python train.py --model="image flow-matching model" --dataset="made-up waving flags" --train_examples=97500 --image_size=32 --horizontal_flip=false --conditioning="none" --arch="dit" --objective="flow_matching" --cond_dim=192 --logit_normal_time=false --norm="layernorm_no_bias" --activation="gelu" --mlp_ratio=2 --head_dim=64 --fused_qkv=false --qk_norm=false --inner_norm=false --patch_size=[4, 4] --layers=6 --width=256 --positions="learned" --optimizer="adamw" --lr=0.002 --beta1=0.9 --beta2=0.95 --eps=1e-06 --grad_clip=1.0 --steps=11400 --batch_size=512 --epochs=59.9 --lr_schedule="step" --warmup_steps=220 --weight_decay=0.2
Rows from block 3, named by matrix and row number. Rows with one number belong to one attention dimension. Each number is 50 + 12 x the weight over its row's rms, rounded and kept within 0 to 99. All counts start at 0. After the name is the row's rms in percent of the matrix's.
# v: attention value (model.blocks.3.attn.v.weight, 256x256), inputs 192-255
# proj: attention output (model.blocks.3.attn.proj.weight, 256x256, transposed), outputs 192-255
v.140 097:34 62 48 67 61 56 26 42 57 42 42 47 61 40 54 57 41 53 52 54 54 26 59 57 44 49 45 65 68 54 30 64 43 41 40 42 69 43 50 59 50 47 51 48 22 41 39 60 38 49 41 63 40 59 57 61 73 44 52 65 63 58 59 55
proj.140 093:44 42 26 65 52 48 54 58 54 45 74 48 41 67 54 55 59 21 62 70 39 52 80 47 41 46 41 67 52 60 40 58 53 47 62 42 44 48 46 41 65 44 45 51 48 35 47 58 48 51 46 62 48 42 45 46 46 42 53 45 76 62 44 51
v.141 100:54 58 34 44 60 61 42 60 64 38 54 43 80 40 58 56 54 40 55 60 50 52 31 37 38 42 62 63 41 43 43 58 38 38 48 63 60 45 50 38 66 49 45 34 49 51 45 65 56 55 44 48 66 66 28 59 51 43 56 64 43 42 42 65
proj.141 102:47 55 42 35 49 49 31 67 66 43 35 46 40 34 68 64 53 31 42 52 66 43 34 39 46 43 45 47 55 60 54 49 41 60 49 46 44 37 51 48 30 36 47 51 29 57 56 38 67 44 35 63 41 54 57 58 43 39 37 49 29 43 57 63
v.142 103:23 53 73 41 43 33 63 61 40 38 51 38 36 46 57 54 40 51 47 53 44 55 59 52 57 55 53 44 54 53 69 41 59 67 64 41 54 51 52 50 62 63 52 62 50 57 56 54 57 54 42 72 49 54 43 61 56 53 52 42 42 39 48 20
proj.142 100:54 54 94 75 44 58 53 54 68 51 38 60 41 52 44 52 50 69 52 45 62 52 72 73 54 55 65 41 51 43 44 49 52 53 69 31 42 47 43 39 41 60 40 42 32 66 52 57 46 32 41 21 62 62 33 62 49 37 56 67 39 55 50 42
v.143 098:64 41 36 52 45 65 46 46 41 53 44 44 58 33 38 39 44 45 41 60 49 52 41 39 43 38 61 33 46 50 59 40 57 28 50 65 53 60 51 49 51 55 53 50 31 50 51 54 36 49 31 56 51 40 23 52 67 62 41 42 51 34 44 59
proj.143 098:51 48 58 51 58 55 47 49 63 88 58 47 48 42 39 57 42 58 48 45 51 42 26 55 52 36 36 62 52 39 46 50 67 67 39 52 56 36 52 79 51 52 54 55 35 41 52 57 61 45 35 58 53 52 57 82 54 54 49 72 22 41 41 40
v.144 106:56 46 50 44 51 44 52 69 55 72 50 41 29 54 71 57 48 40 40 37 53 35 56 41 55 51 45 59 51 50 49 46 69 47 68 53 46 34 48 45 39 43 50 51 42 62 08 50 70 54 69 41 49 65 55 59 49 64 41 72 60 63 50 23
proj.144 089:55 48 34 53 51 58 61 44 51 54 53 30 42 65 30 43 41 44 52 47 48 40 39 75 42 45 41 35 54 49 47 51 73 51 40 40 59 50 64 42 61 34 55 41 40 54 49 40 52 58 45 31 84 59 45 24 51 77 48 68 51 58 41 49
v.145 096:47 60 36 52 47 46 46 57 58 71 47 52 70 55 48 51 40 48 52 46 49 50 47 40 44 57 61 58 35 48 47 40 45 51 40 59 31 49 54 29 65 52 52 36 64 43 45 71 33 68 29 64 37 71 75 37 35 55 58 51 44 64 63 47
proj.145 098:55 63 45 43 41 33 48 34 26 43 36 37 51 47 48 47 42 48 38 45 55 47 28 68 35 69 41 39 47 63 43 50 56 54 28 29 39 63 20 49 19 59 60 39 37 48 51 41 46 55 52 46 45 42 56 54 31 37 37 47 36 54 34 60
v.146 094:64 38 40 38 39 53 54 27 58 80 59 49 19 29 49 61 24 39 66 46 26 41 48 43 55 53 66 64 57 52 63 54 39 49 48 74 54 37 49 52 48 49 58 47 45 55 55 64 51 47 66 45 51 35 47 53 46 62 62 50 61 42 44 54
proj.146 091:39 41 56 34 48 58 35 63 28 73 65 64 56 73 61 47 49 45 47 64 51 48 43 55 61 38 61 52 46 49 57 67 45 66 67 53 37 58 47 68 48 41 49 46 57 58 56 52 47 43 44 59 56 68 61 47 40 56 48 51 56 37 41 47
v.147 087:37 64 65 57 58 44 66 46 54 56 55 47 51 40 38 48 40 53 64 36 33 56 40 34 63 39 59 33 59 54 51 38 52 56 47 40 39 64 53 45 49 65 57 57 31 74 77 22 41 36 64 36 47 58 39 49 49 55 51 33 56 46 51 63
proj.147 071:46 51 67 46 47 40 58 58 41 51 40 51 35 67 28 74 43 31 52 37 46 48 52 56 63 51 41 38 43 57 53 49 40 51 56 60 40 50 72 46 73 34 36 54 78 19 47 46 33 73 39 35 71 47 64 57 82 59 60 50 59 53 43 52
v.148 108:63 44 37 64 64 53 66 29 34 56 57 61 45 52 47 33 45 54 29 60 50 40 57 45 58 55 47 64 06 45 37 32 48 33 52 44 57 56 48 49 45 61 46 48 40 55 57 51 50 52 15 40 57 74 48 60 52 51 43 34 33 70 37 67
proj.148 103:56 55 31 36 46 62 64 47 51 57 51 39 41 25 63 89 55 66 57 57 50 37 51 54 50 44 29 50 56 61 48 51 37 42 32 36 62 44 28 48 53 51 62 53 43 43 46 59 56 43 55 64 61 64 42 74 56 50 37 39 43 50 75 43
v.149 105:64 48 80 45 77 53 52 45 53 64 60 59 44 46 36 52 41 46 51 65 41 59 29 46 39 43 58 41 30 45 53 45 33 49 23 54 43 39 48 44 46 47 55 47 41 47 67 44 42 73 61 38 40 41 64 36 51 41 47 48 41 49 54 77
proj.149 095:41 55 56 48 45 50 49 49 46 60 58 34 56 08 60 34 48 42 47 55 52 58 69 44 63 38 25 50 31 49 47 53 41 70 54 52 17 37 55 47 42 49 36 49 56 37 56 53 59 16 41 45 76 42 67 75 63 33 35 57 26 35 53 49
v.150 107:32 21 59 43 53 54 46 58 61 53 37 46 36 53 52 70 55 48 32 51 67 50 44 30 46 56 36 36 32 43 31 56 50 49 49 45 55 46 46 40 51 65 54 36 51 53 47 49 57 59 52 31 59 50 34 31 46 47 27 62 30 58 51 23
proj.150 096:47 57 66 45 47 58 51 48 60 34 64 44 37 20 37 43 35 52 46 27 54 43 51 49 37 43 48 38 64 61 52 36 45 49 50 62 76 35 62 69 39 62 39 48 84 47 36 41 60 59 26 40 34 56 43 51 30 63 56 51 59 55 51 41
v.151 098:53 46 54 61 58 48 49 69 46 54 53 42 48 75 45 53 49 32 51 48 51 60 58 57 56 73 66 33 56 62 42 61 51 71 60 42 56 52 55 44 55 69 49 20 25 52 39 54 72 51 51 74 59 42 83 55 55 62 43 66 44 68 55 71
proj.151 097:43 46 52 40 46 45 56 39 29 47 47 48 43 38 29 35 71 59 46 48 43 52 46 63 56 49 67 37 40 36 55 43 58 54 50 54 74 26 54 62 54 52 56 53 31 41 46 60 46 61 59 47 38 31 34 45 39 47 78 49 42 61 57 54
v.152 124:72 46 52 35 52 47 59 41 44 51 46 36 46 59 22 58 56 55 40 50 54 27 61 49 53 47 61 58 48 58 43 28 56 60 54 58 58 39 53 36 50 44 56 80 17 46 25 67 52 42 34 59 65 40 68 44 22 67 39 57 51 55 48 26
proj.152 116:52 48 43 43 50 53 43 38 41 60 34 62 41 55 53 62 42 73 48 33 52 45 75 69 62 39 47 48 53 35 48 43 56 61 45 37 52 28 51 65 58 53 40 53 37 59 51 61 45 64 28 46 58 61 50 62 56 63 40 48 49 68 69 51
v.153 085:48 64 50 48 49 78 60 39 41 58 39 36 53 64 17 40 42 48 73 54 34 53 45 46 50 39 55 58 30 64 52 32 49 66 51 73 25 42 47 66 31 47 52 36 70 51 58 43 52 29 63 36 42 51 58 63 40 46 40 48 58 57 52 46
proj.153 086:62 44 57 60 54 54 45 54 27 78 32 47 60 25 51 58 44 47 40 36 56 44 31 45 54 45 53 48 40 44 65 47 62 39 44 15 34 67 86 36 56 68 35 39 63 48 48 47 58 44 61 66 69 51 65 35 55 36 73 50 52 39 45 51
v.154 111:55 69 38 51 57 81 72 47 36 48 36 33 46 56 52 26 80 39 68 34 61 43 59 61 43 51 35 63 57 56 48 50 59 68 58 47 47 54 47 60 30 69 53 68 61 46 41 65 65 48 51 39 34 60 34 31 46 58 47 81 49 66 47 48
proj.154 111:53 45 76 75 50 52 59 58 38 51 45 68 52 82 70 33 39 63 59 46 52 51 38 53 55 47 71 52 58 29 57 45 62 46 55 58 59 63 28 47 58 48 44 60 57 46 58 29 42 33 68 42 55 58 49 43 56 52 46 50 53 51 61 54
v.155 101:60 26 65 66 57 64 49 60 35 52 49 50 51 55 34 31 71 40 34 45 58 40 51 41 39 65 50 52 54 51 47 48 36 47 62 52 44 49 56 37 58 45 52 76 58 52 53 58 66 30 51 54 30 51 27 50 48 61 55 47 36 39 58 52
proj.155 098:47 54 63 34 48 61 47 37 93 45 56 53 46 48 58 37 44 66 50 50 61 50 44 36 56 50 44 49 55 66 57 36 36 56 61 68 34 35 64 50 39 63 45 51 14 45 58 58 52 82 66 52 75 54 44 47 50 54 42 47 39 35 37 43
v.156 098:62 42 43 42 64 40 40 52 60 36 58 55 68 63 60 56 56 65 46 55 34 54 61 55 41 51 60 43 58 53 39 34 40 41 42 45 55 35 52 60 50 54 52 47 71 48 61 60 35 67 37 56 50 57 60 46 44 45 60 37 44 47 67 49
proj.156 096:43 48 38 59 51 54 42 47 34 73 22 37 66 39 74 53 57 39 48 60 55 70 49 72 35 47 50 42 42 29 45 59 40 42 48 62 30 62 10 55 39 40 41 62 52 56 48 52 35 34 67 53 44 59 53 38 49 41 33 41 45 40 71 45
v.157 106:24 57 52 41 38 52 44 48 56 27 22 68 40 48 58 49 75 54 70 56 59 54 50 56 55 51 51 56 63 53 58 62 57 63 33 43 58 37 51 60 46 53 48 34 50 50 42 47 30 51 40 48 56 35 52 31 55 44 50 56 63 68 63 53
proj.157 091:49 44 45 80 53 48 44 63 62 53 76 44 49 29 57 41 32 46 41 70 46 52 77 43 62 50 47 58 46 35 45 43 63 46 67 38 76 42 53 50 46 52 46 47 40 31 60 30 35 48 52 64 47 16 50 38 28 39 37 49 62 61 56 57
v.158 106:35 69 52 53 36 44 53 30 65 58 50 40 36 34 61 64 34 47 53 47 59 54 33 30 59 27 28 53 59 36 47 66 61 49 75 45 42 63 51 50 51 67 49 47 74 48 46 40 36 41 52 30 54 36 18 40 63 46 59 42 52 44 50 62
proj.158 099:46 51 33 36 43 60 58 35 18 56 70 53 58 28 46 22 50 24 50 45 43 59 59 43 49 52 46 54 26 45 60 60 62 59 82 58 43 35 40 39 42 52 50 46 50 56 47 34 51 37 42 41 61 45 60 15 67 43 48 49 49 53 56 48
v.159 107:47 32 62 37 60 67 40 52 72 44 50 65 57 64 60 51 30 34 56 64 29 37 43 41 38 64 38 51 36 54 28 52 40 42 46 41 43 65 48 53 52 50 50 51 43 55 57 52 38 55 51 42 42 64 62 42 37 46 54 79 43 47 53 59
proj.159 104:47 46 84 56 56 58 45 51 53 51 43 32 35 41 45 60 43 46 37 45 47 53 54 48 55 51 49 61 48 49 42 55 44 65 36 51 19 42 52 66 58 47 39 49 50 46 55 52 68 14 37 66 57 39 55 59 60 43 28 66 55 50 52 48
v.160 108:79 57 74 56 48 38 48 69 52 35 49 42 45 60 51 21 68 70 47 63 28 45 62 46 37 64 66 54 82 35 38 66 56 48 29 57 54 38 48 48 43 53 58 39 31 39 33 53 56 56 60 32 43 55 60 61 32 68 62 55 45 47 55 66
proj.160 104:45 49 70 72 65 28 42 52 43 58 46 62 39 89 56 69 66 72 42 69 41 67 54 49 58 42 75 61 56 39 36 39 52 47 58 44 47 34 62 68 48 49 33 68 48 57 59 54 53 58 32 74 49 52 46 55 69 37 55 51 36 52 37 66
v.161 098:65 41 43 46 46 30 58 72 51 33 58 72 45 71 56 48 46 49 38 67 57 48 54 41 50 43 44 48 54 39 49 56 70 30 53 66 61 44 55 60 44 47 52 18 48 47 29 47 57 53 53 34 51 53 38 35 43 44 29 48 49 47 58 33
proj.161 098:47 58 34 53 63 30 55 58 61 69 66 29 35 39 48 72 53 51 44 59 41 44 58 23 52 50 63 25 59 55 42 52 78 50 43 72 48 54 45 56 63 64 56 55 46 54 47 44 60 47 49 63 20 81 53 41 30 82 42 51 43 45 66 55
v.162 099:37 50 50 61 55 62 49 54 68 44 69 58 48 53 46 40 32 45 36 46 53 80 58 41 44 37 52 81 39 67 69 46 38 69 34 51 66 63 60 45 61 50 46 60 49 49 55 41 49 62 49 61 60 53 62 45 66 59 40 39 52 37 38 41
proj.162 103:49 47 32 66 53 30 42 63 57 55 42 53 49 69 40 69 74 35 46 47 63 61 51 46 41 61 47 61 43 32 54 49 54 43 75 64 47 59 44 45 60 65 68 57 60 54 53 62 56 24 58 48 36 56 44 55 33 58 65 40 39 41 55 48
v.163 112:17 71 34 31 32 64 43 42 59 54 35 48 39 40 52 66 55 54 66 39 92 58 40 43 57 58 49 50 70 48 58 65 58 62 41 38 54 59 50 38 55 48 47 56 68 46 44 39 42 46 30 50 56 60 44 54 58 38 42 31 65 61 57 17
proj.163 103:58 49 36 56 37 56 42 47 59 63 46 77 47 61 34 38 47 33 62 63 55 60 61 45 46 62 59 44 52 58 63 54 52 36 56 43 61 52 53 41 49 68 54 45 58 29 54 51 40 46 46 25 41 44 46 54 32 31 64 47 74 58 34 47
v.164 092:84 44 55 55 46 47 40 55 31 47 61 40 37 61 35 62 60 44 50 47 38 50 60 54 47 49 54 42 49 56 62 23 74 40 63 57 59 43 48 58 56 52 48 50 32 37 31 40 37 61 59 55 54 51 51 44 50 60 29 37 49 25 35 66
proj.164 077:54 47 47 57 55 67 55 47 51 44 53 63 44 33 42 35 40 52 52 58 50 40 49 51 37 51 61 45 55 42 60 51 70 42 22 55 48 39 49 69 59 72 39 53 29 70 50 22 60 09 56 53 39 69 48 56 32 86 76 44 30 55 62 62
v.165 107:52 73 59 39 65 31 51 43 32 49 51 40 61 58 43 39 54 63 42 55 44 38 43 49 52 47 51 58 44 57 39 51 49 50 60 72 59 25 43 50 46 52 49 42 35 41 34 38 67 49 67 50 49 58 40 49 50 53 42 53 42 63 41 41
proj.165 103:58 51 39 48 44 53 37 68 71 46 42 37 69 32 59 63 53 61 58 30 45 40 46 56 55 49 40 57 60 53 42 39 37 49 52 39 59 56 58 48 33 23 47 42 56 66 47 69 32 66 41 50 69 47 36 46 61 45 39 40 57 63 58 58
v.166 093:58 38 57 39 62 58 44 57 52 41 69 48 50 32 31 54 72 52 31 34 46 64 38 59 55 52 48 34 44 46 58 51 55 29 33 45 66 60 55 55 55 41 52 47 52 46 52 26 71 52 50 56 50 68 46 67 46 35 75 62 39 37 72 61
proj.166 089:50 52 44 44 43 55 45 56 46 44 48 58 50 48 53 47 41 52 49 49 53 51 49 49 34 59 52 40 50 45 49 43 47 60 56 71 20 59 43 63 58 55 42 44 53 53 54 39 49 54 58 43 47 49 55 43 25 43 38 61 54 42 39 45
v.167 108:62 51 50 54 29 57 48 51 39 51 54 31 46 62 58 47 54 53 52 31 48 38 39 57 39 49 45 61 57 41 55 57 54 48 47 58 52 50 48 34 37 53 51 75 54 51 43 33 56 46 59 66 43 58 25 68 49 35 72 57 39 50 34 59
proj.167 112:51 48 44 50 54 46 44 37 47 30 41 48 56 74 51 36 44 62 43 27 37 61 48 60 27 33 23 59 54 33 53 42 59 54 52 59 54 46 48 48 67 80 50 57 29 50 59 67 49 51 39 63 40 54 60 51 64 54 62 55 33 55 56 56
v.168 100:29 91 66 50 77 52 62 41 56 40 80 62 60 51 60 51 78 54 48 41 21 56 43 76 47 49 22 50 44 43 59 49 40 57 38 48 46 34 59 51 69 36 52 68 47 50 55 52 41 57 66 60 54 52 61 37 69 52 54 58 46 32 38 68
proj.168 095:59 57 49 54 39 35 65 61 51 27 31 49 58 47 45 56 46 47 66 38 59 44 58 40 43 58 58 55 41 43 40 62 46 59 42 68 36 61 30 44 35 62 38 42 58 53 55 56 44 35 59 39 48 56 56 44 56 52 70 55 26 44 49 34
v.169 097:69 55 46 43 34 48 45 50 37 65 38 46 34 37 32 48 52 44 57 39 49 56 53 58 37 37 53 32 74 76 63 47 75 58 87 43 47 47 54 55 45 46 55 57 47 62 42 46 42 47 51 50 52 56 28 54 61 62 44 38 59 47 46 61
proj.169 084:49 43 46 52 37 52 57 38 51 64 31 47 46 57 47 32 47 46 51 63 55 45 29 62 39 54 30 60 53 46 51 45 72 37 34 61 71 49 43 53 51 56 49 60 50 52 45 49 36 46 44 43 56 61 48 58 56 72 78 61 30 54 55 47
v.170 091:48 36 55 50 50 64 45 52 64 36 58 39 65 38 56 60 44 38 39 66 60 40 64 59 42 45 40 59 48 60 40 56 52 40 28 69 65 50 46 49 42 49 49 59 28 19 26 64 60 56 61 48 63 36 62 59 57 54 54 80 40 45 53 20
proj.170 073:47 47 50 64 64 56 47 62 57 42 55 76 55 76 58 26 66 38 48 47 50 58 67 49 37 49 41 57 56 49 54 51 52 45 47 38 74 36 32 46 50 52 58 49 32 70 52 71 69 21 45 77 38 38 51 74 20 73 42 54 40 47 53 52
v.171 101:43 63 51 38 80 50 49 36 45 58 51 56 78 40 61 56 48 58 43 58 46 11 43 42 49 51 42 45 42 46 22 67 44 45 54 67 43 40 50 42 47 33 51 61 46 42 48 53 71 41 63 45 29 40 44 66 33 48 62 62 38 65 56 63
proj.171 093:46 50 48 44 52 56 52 51 58 55 68 23 44 34 56 64 42 43 51 36 43 39 21 61 40 44 03 47 47 55 44 48 32 70 35 09 50 44 61 42 35 62 32 50 48 70 52 74 52 81 40 68 48 36 51 32 52 56 54 52 65 61 44 50
v.172 096:67 43 39 61 62 34 60 44 50 53 53 62 29 52 59 54 23 53 49 56 47 58 54 31 58 59 66 43 62 46 56 41 52 46 18 61 62 57 52 52 57 51 52 40 44 44 43 27 45 46 51 60 44 59 70 37 47 50 59 45 57 61 54 53
proj.172 100:38 49 40 56 58 62 44 56 39 22 48 50 50 59 70 36 41 65 52 54 56 47 41 48 61 36 48 47 43 51 46 43 38 63 72 28 28 44 51 64 39 51 62 40 46 35 56 51 43 44 16 66 50 51 52 43 45 64 65 69 41 51 34 58
v.173 099:20 49 50 55 56 49 40 46 67 47 57 47 51 54 51 56 66 41 41 52 52 43 46 30 58 51 57 43 49 57 57 55 58 42 64 40 66 39 43 49 47 66 48 62 61 42 31 63 63 47 50 38 42 41 51 75 50 46 63 35 52 32 69 38
proj.173 088:48 49 44 49 47 82 63 55 33 36 47 32 46 44 29 56 57 31 62 40 54 48 44 64 58 49 45 49 32 56 64 65 53 54 44 64 41 52 44 27 48 40 59 46 46 73 45 35 57 37 62 53 78 41 51 39 56 25 34 46 70 56 29 47
v.174 109:46 43 40 51 44 55 57 43 37 28 51 48 71 61 68 51 82 56 29 59 66 47 53 53 55 47 61 58 49 48 25 58 54 55 59 37 56 57 49 44 57 56 46 63 66 48 19 43 64 41 55 72 70 36 55 54 69 47 60 49 53 46 47 05
proj.174 103:51 56 37 63 47 32 38 26 53 30 43 42 57 57 47 53 69 36 48 40 59 57 57 55 47 59 57 53 56 46 50 46 40 41 64 48 71 48 46 67 44 57 42 51 71 62 48 80 43 53 54 41 11 32 41 43 29 34 54 33 63 73 57 48
v.175 103:36 61 60 48 58 70 51 29 51 59 44 53 65 55 41 49 31 47 57 43 57 34 40 23 30 51 43 52 50 55 42 38 56 52 57 39 42 51 51 50 46 68 53 80 41 66 64 32 32 63 55 52 51 63 61 54 43 35 44 43 50 74 55 47
proj.175 084:52 49 58 30 43 68 56 47 41 65 51 00 46 25 55 49 40 33 55 51 49 41 45 76 63 47 13 50 43 25 44 45 48 60 49 47 38 52 45 38 70 28 31 49 73 33 45 43 36 52 28 22 62 48 44 50 65 45 47 47 56 59 54 51
v.176 102:27 35 55 36 58 97 44 61 58 45 59 62 46 49 39 56 69 36 49 53 39 55 38 25 43 51 58 56 57 51 54 42 55 53 56 31 30 61 52 45 46 47 47 49 65 50 44 37 48 44 47 62 53 76 65 43 45 64 60 68 50 30 61 47
proj.176 101:52 52 60 58 49 75 40 37 43 54 36 60 41 64 28 42 66 38 50 58 47 66 45 52 40 49 61 61 44 73 51 51 59 41 58 75 44 50 54 58 57 46 34 57 43 47 47 17 51 47 47 54 50 43 56 63 41 59 36 60 40 68 58 51
v.177 107:66 32 50 49 65 42 20 59 52 40 64 60 33 53 45 59 66 35 28 52 60 69 38 61 55 44 51 25 47 33 51 45 48 44 52 65 49 71 59 54 56 38 54 37 46 51 58 36 53 60 41 49 42 55 47 42 56 53 53 67 49 57 49 88
proj.177 103:52 59 54 52 51 53 40 39 44 48 50 36 41 38 54 31 46 65 44 65 51 43 48 37 43 50 35 33 51 56 62 33 61 50 52 63 50 50 27 69 47 44 48 57 51 48 47 42 62 62 46 41 48 47 47 35 51 67 49 44 40 61 27 59
v.178 096:55 52 52 55 57 45 49 48 51 51 47 40 49 45 50 50 56 51 33 57 60 38 51 59 47 39 41 39 56 58 55 43 62 74 41 57 62 45 56 44 54 44 48 90 61 41 46 57 55 58 62 53 55 59 37 36 56 52 39 55 60 33 43 33
proj.178 078:50 54 60 46 33 57 51 48 82 47 55 55 48 41 54 41 63 22 43 60 53 54 67 66 63 45 19 69 61 30 47 46 47 48 52 49 73 55 32 53 46 56 61 51 62 61 44 60 48 32 58 50 52 59 40 54 63 35 68 61 65 51 66 36
v.179 092:54 39 53 53 53 54 44 33 55 65 67 32 52 54 33 50 46 44 25 68 34 42 48 58 51 29 52 44 36 48 39 43 42 44 43 61 43 57 44 47 57 35 54 66 45 16 45 45 52 45 43 55 50 34 46 51 56 33 56 51 37 09 57 33
proj.179 075:50 50 45 46 57 40 49 41 43 52 56 65 46 46 47 41 57 53 53 47 52 52 55 45 45 48 33 57 51 58 49 52 40 58 49 80 31 36 52 61 39 57 54 43 31 83 54 77 73 32 49 66 31 46 59 54 30 45 43 48 41 47 57 47
v.180 100:45 99 43 36 59 54 38 43 46 71 45 62 61 30 61 41 59 56 61 64 40 37 54 54 52 33 41 56 69 64 43 59 43 63 48 54 55 29 49 55 51 37 50 55 33 48 60 46 42 44 51 45 41 38 56 48 61 41 48 58 57 50 47 65
proj.180 096:48 46 60 50 52 27 36 53 82 73 57 75 56 46 54 63 75 37 55 73 38 57 42 21 34 56 44 70 66 65 25 49 54 47 63 36 57 54 55 41 47 51 62 40 24 51 67 58 41 52 54 43 47 38 54 49 66 31 57 60 51 47 46 52
v.181 107:46 46 47 57 39 44 62 81 45 47 44 51 27 41 36 39 47 46 37 48 55 75 52 51 50 42 51 28 67 54 52 68 58 50 63 46 44 58 47 44 53 44 49 30 61 52 22 50 65 34 38 59 60 56 49 50 46 47 61 43 39 44 41 29
proj.181 105:49 50 39 98 44 36 48 42 54 50 39 46 57 40 69 28 54 50 50 63 39 62 70 48 43 60 23 55 55 58 49 30 60 38 64 51 64 37 47 46 52 61 39 45 62 57 42 56 40 67 54 53 68 54 51 63 46 37 32 56 59 58 73 55
v.182 106:39 52 89 49 50 44 67 23 34 57 57 46 33 31 47 48 52 55 51 53 35 35 55 74 54 47 62 50 49 40 57 40 29 56 53 40 30 56 53 52 55 37 51 96 31 52 60 52 37 56 45 43 44 48 52 39 46 31 46 62 52 58 42 53
proj.182 102:47 47 60 25 44 49 52 60 60 46 56 54 29 59 36 56 44 62 54 44 60 61 48 53 39 54 67 51 57 40 61 60 45 54 64 68 22 39 54 44 40 20 43 47 32 55 55 58 64 65 51 52 45 34 45 61 62 56 52 39 54 45 43 48
v.183 096:77 41 41 59 55 50 45 52 46 60 58 52 37 52 56 49 65 51 24 60 46 30 61 37 57 55 46 40 32 43 49 47 52 51 21 62 62 40 46 44 55 37 51 61 35 22 29 54 70 57 61 56 45 58 40 46 58 75 47 52 39 34 41 59
proj.183 078:49 54 61 39 60 44 56 33 50 24 56 79 44 44 47 43 53 45 50 48 41 55 47 34 26 43 38 49 57 70 45 45 42 49 52 61 52 44 54 52 49 69 51 56 29 62 51 57 69 21 58 88 76 59 52 58 24 55 35 62 44 49 54 58
v.184 103:33 49 33 51 42 40 70 62 36 29 57 48 60 53 51 46 68 35 58 57 57 64 37 57 57 68 70 40 41 49 65 56 37 37 64 58 55 51 54 46 42 65 51 39 57 44 46 57 58 50 35 45 44 50 35 35 52 41 62 57 62 41 55 40
proj.184 091:51 55 61 44 54 40 52 46 53 09 36 73 56 58 26 74 34 73 40 34 51 59 54 45 64 48 73 38 46 44 59 57 42 57 52 61 29 59 34 50 32 51 70 54 37 73 54 39 62 53 49 68 56 58 55 64 50 34 54 37 62 36 57 53
v.185 093:36 41 53 53 51 65 66 63 43 31 49 60 59 26 50 46 59 35 40 50 72 25 42 53 47 37 36 41 35 52 42 42 55 61 36 40 27 47 51 55 40 49 47 62 36 42 35 33 57 44 51 57 40 50 58 53 53 57 45 74 50 57 49 24
proj.185 085:58 50 59 55 62 65 65 48 58 31 62 57 62 46 30 33 19 57 52 40 48 50 46 50 42 51 24 42 52 52 50 42 56 43 64 40 53 34 48 24 47 66 65 51 39 39 44 56 52 35 43 59 76 42 48 65 29 53 37 43 52 57 51 52
v.186 095:56 46 49 56 47 41 52 03 48 54 53 47 46 63 38 28 67 73 57 40 48 44 55 53 62 46 50 36 39 53 47 50 38 45 42 74 51 48 50 59 42 62 50 49 58 51 57 67 54 58 62 57 51 53 38 41 53 49 54 40 43 48 37 37
proj.186 091:54 44 65 38 56 48 59 76 39 41 43 73 44 54 52 83 27 45 43 68 58 50 52 36 58 60 68 37 53 48 60 64 26 44 32 24 46 54 57 61 50 18 30 48 47 55 42 50 52 41 29 61 35 31 42 62 81 32 36 55 64 53 41 50
v.187 093:48 46 56 42 48 72 62 20 61 38 39 56 52 42 43 51 59 45 75 43 57 53 44 43 28 53 54 48 61 54 53 38 64 59 45 50 39 45 53 47 38 73 51 49 49 58 54 56 30 46 49 41 62 62 57 29 38 52 48 70 45 74 56 79
proj.187 077:50 44 57 30 44 66 51 50 46 57 35 39 56 65 42 44 41 45 51 53 48 39 34 71 43 51 58 58 43 36 51 49 63 55 42 33 57 43 52 63 59 45 41 43 41 21 47 31 37 60 29 55 34 31 53 65 53 55 40 60 31 52 55 54
v.188 109:82 52 47 41 69 48 41 58 42 59 55 42 43 74 35 55 37 56 37 56 44 65 47 58 47 58 43 44 46 49 53 58 45 49 44 55 30 48 53 46 54 29 49 34 48 61 55 60 62 48 40 62 38 49 27 39 56 40 44 42 32 40 34 77
proj.188 094:48 49 59 32 43 24 43 55 57 36 35 37 49 39 35 44 50 86 63 41 58 41 64 46 51 48 37 44 66 55 35 48 46 54 22 43 35 62 50 52 35 53 44 52 55 43 47 61 39 51 51 16 70 64 47 38 47 58 47 50 24 49 57 45
v.189 090:57 26 71 51 34 64 45 61 55 55 49 63 42 41 97 43 71 54 47 54 53 48 57 46 47 63 34 50 72 51 51 48 47 43 54 67 55 35 57 75 62 32 54 59 31 43 30 35 60 31 63 42 36 40 63 53 62 46 62 40 56 36 48 05
proj.189 096:54 54 75 68 46 42 39 48 47 38 62 43 47 36 54 43 67 52 43 62 48 45 28 33 49 51 54 35 49 60 61 56 53 41 29 31 44 56 33 51 37 49 35 48 49 41 48 71 40 63 45 48 84 57 54 28 45 58 67 43 55 54 04 51
v.190 103:63 66 52 42 57 40 48 47 31 65 62 39 48 55 62 61 51 70 50 45 30 46 49 47 67 61 35 54 44 43 58 55 29 39 46 52 28 60 51 65 36 53 44 25 49 53 73 52 57 21 34 32 61 55 51 42 48 74 53 27 48 49 36 88
proj.190 100:47 52 38 56 52 42 50 48 63 54 63 69 55 36 61 43 62 61 49 49 43 44 81 49 46 43 56 53 52 58 51 36 32 59 52 51 41 56 41 75 36 37 52 46 45 45 52 40 34 76 70 64 63 56 52 48 75 29 40 37 44 42 52 65
v.191 094:43 41 34 61 46 37 44 45 56 35 61 60 19 52 29 50 39 50 57 42 59 54 56 51 52 42 39 60 52 41 77 48 72 51 28 42 64 41 41 55 46 46 50 40 51 39 35 51 51 56 71 58 64 54 63 48 42 52 38 38 54 53 58 48
proj.191 081:53 51 24 53 51 57 55 66 49 54 57 66 58 56 65 22 54 48 57 68 56 53 68 42 34 59 54 65 51 53 61 63 69 38 53 47 73 56 57 54 45 66 55 43 42 44 48 27 54 26 41 54 20 62 52 54 10 85 37 54 44 52 41 51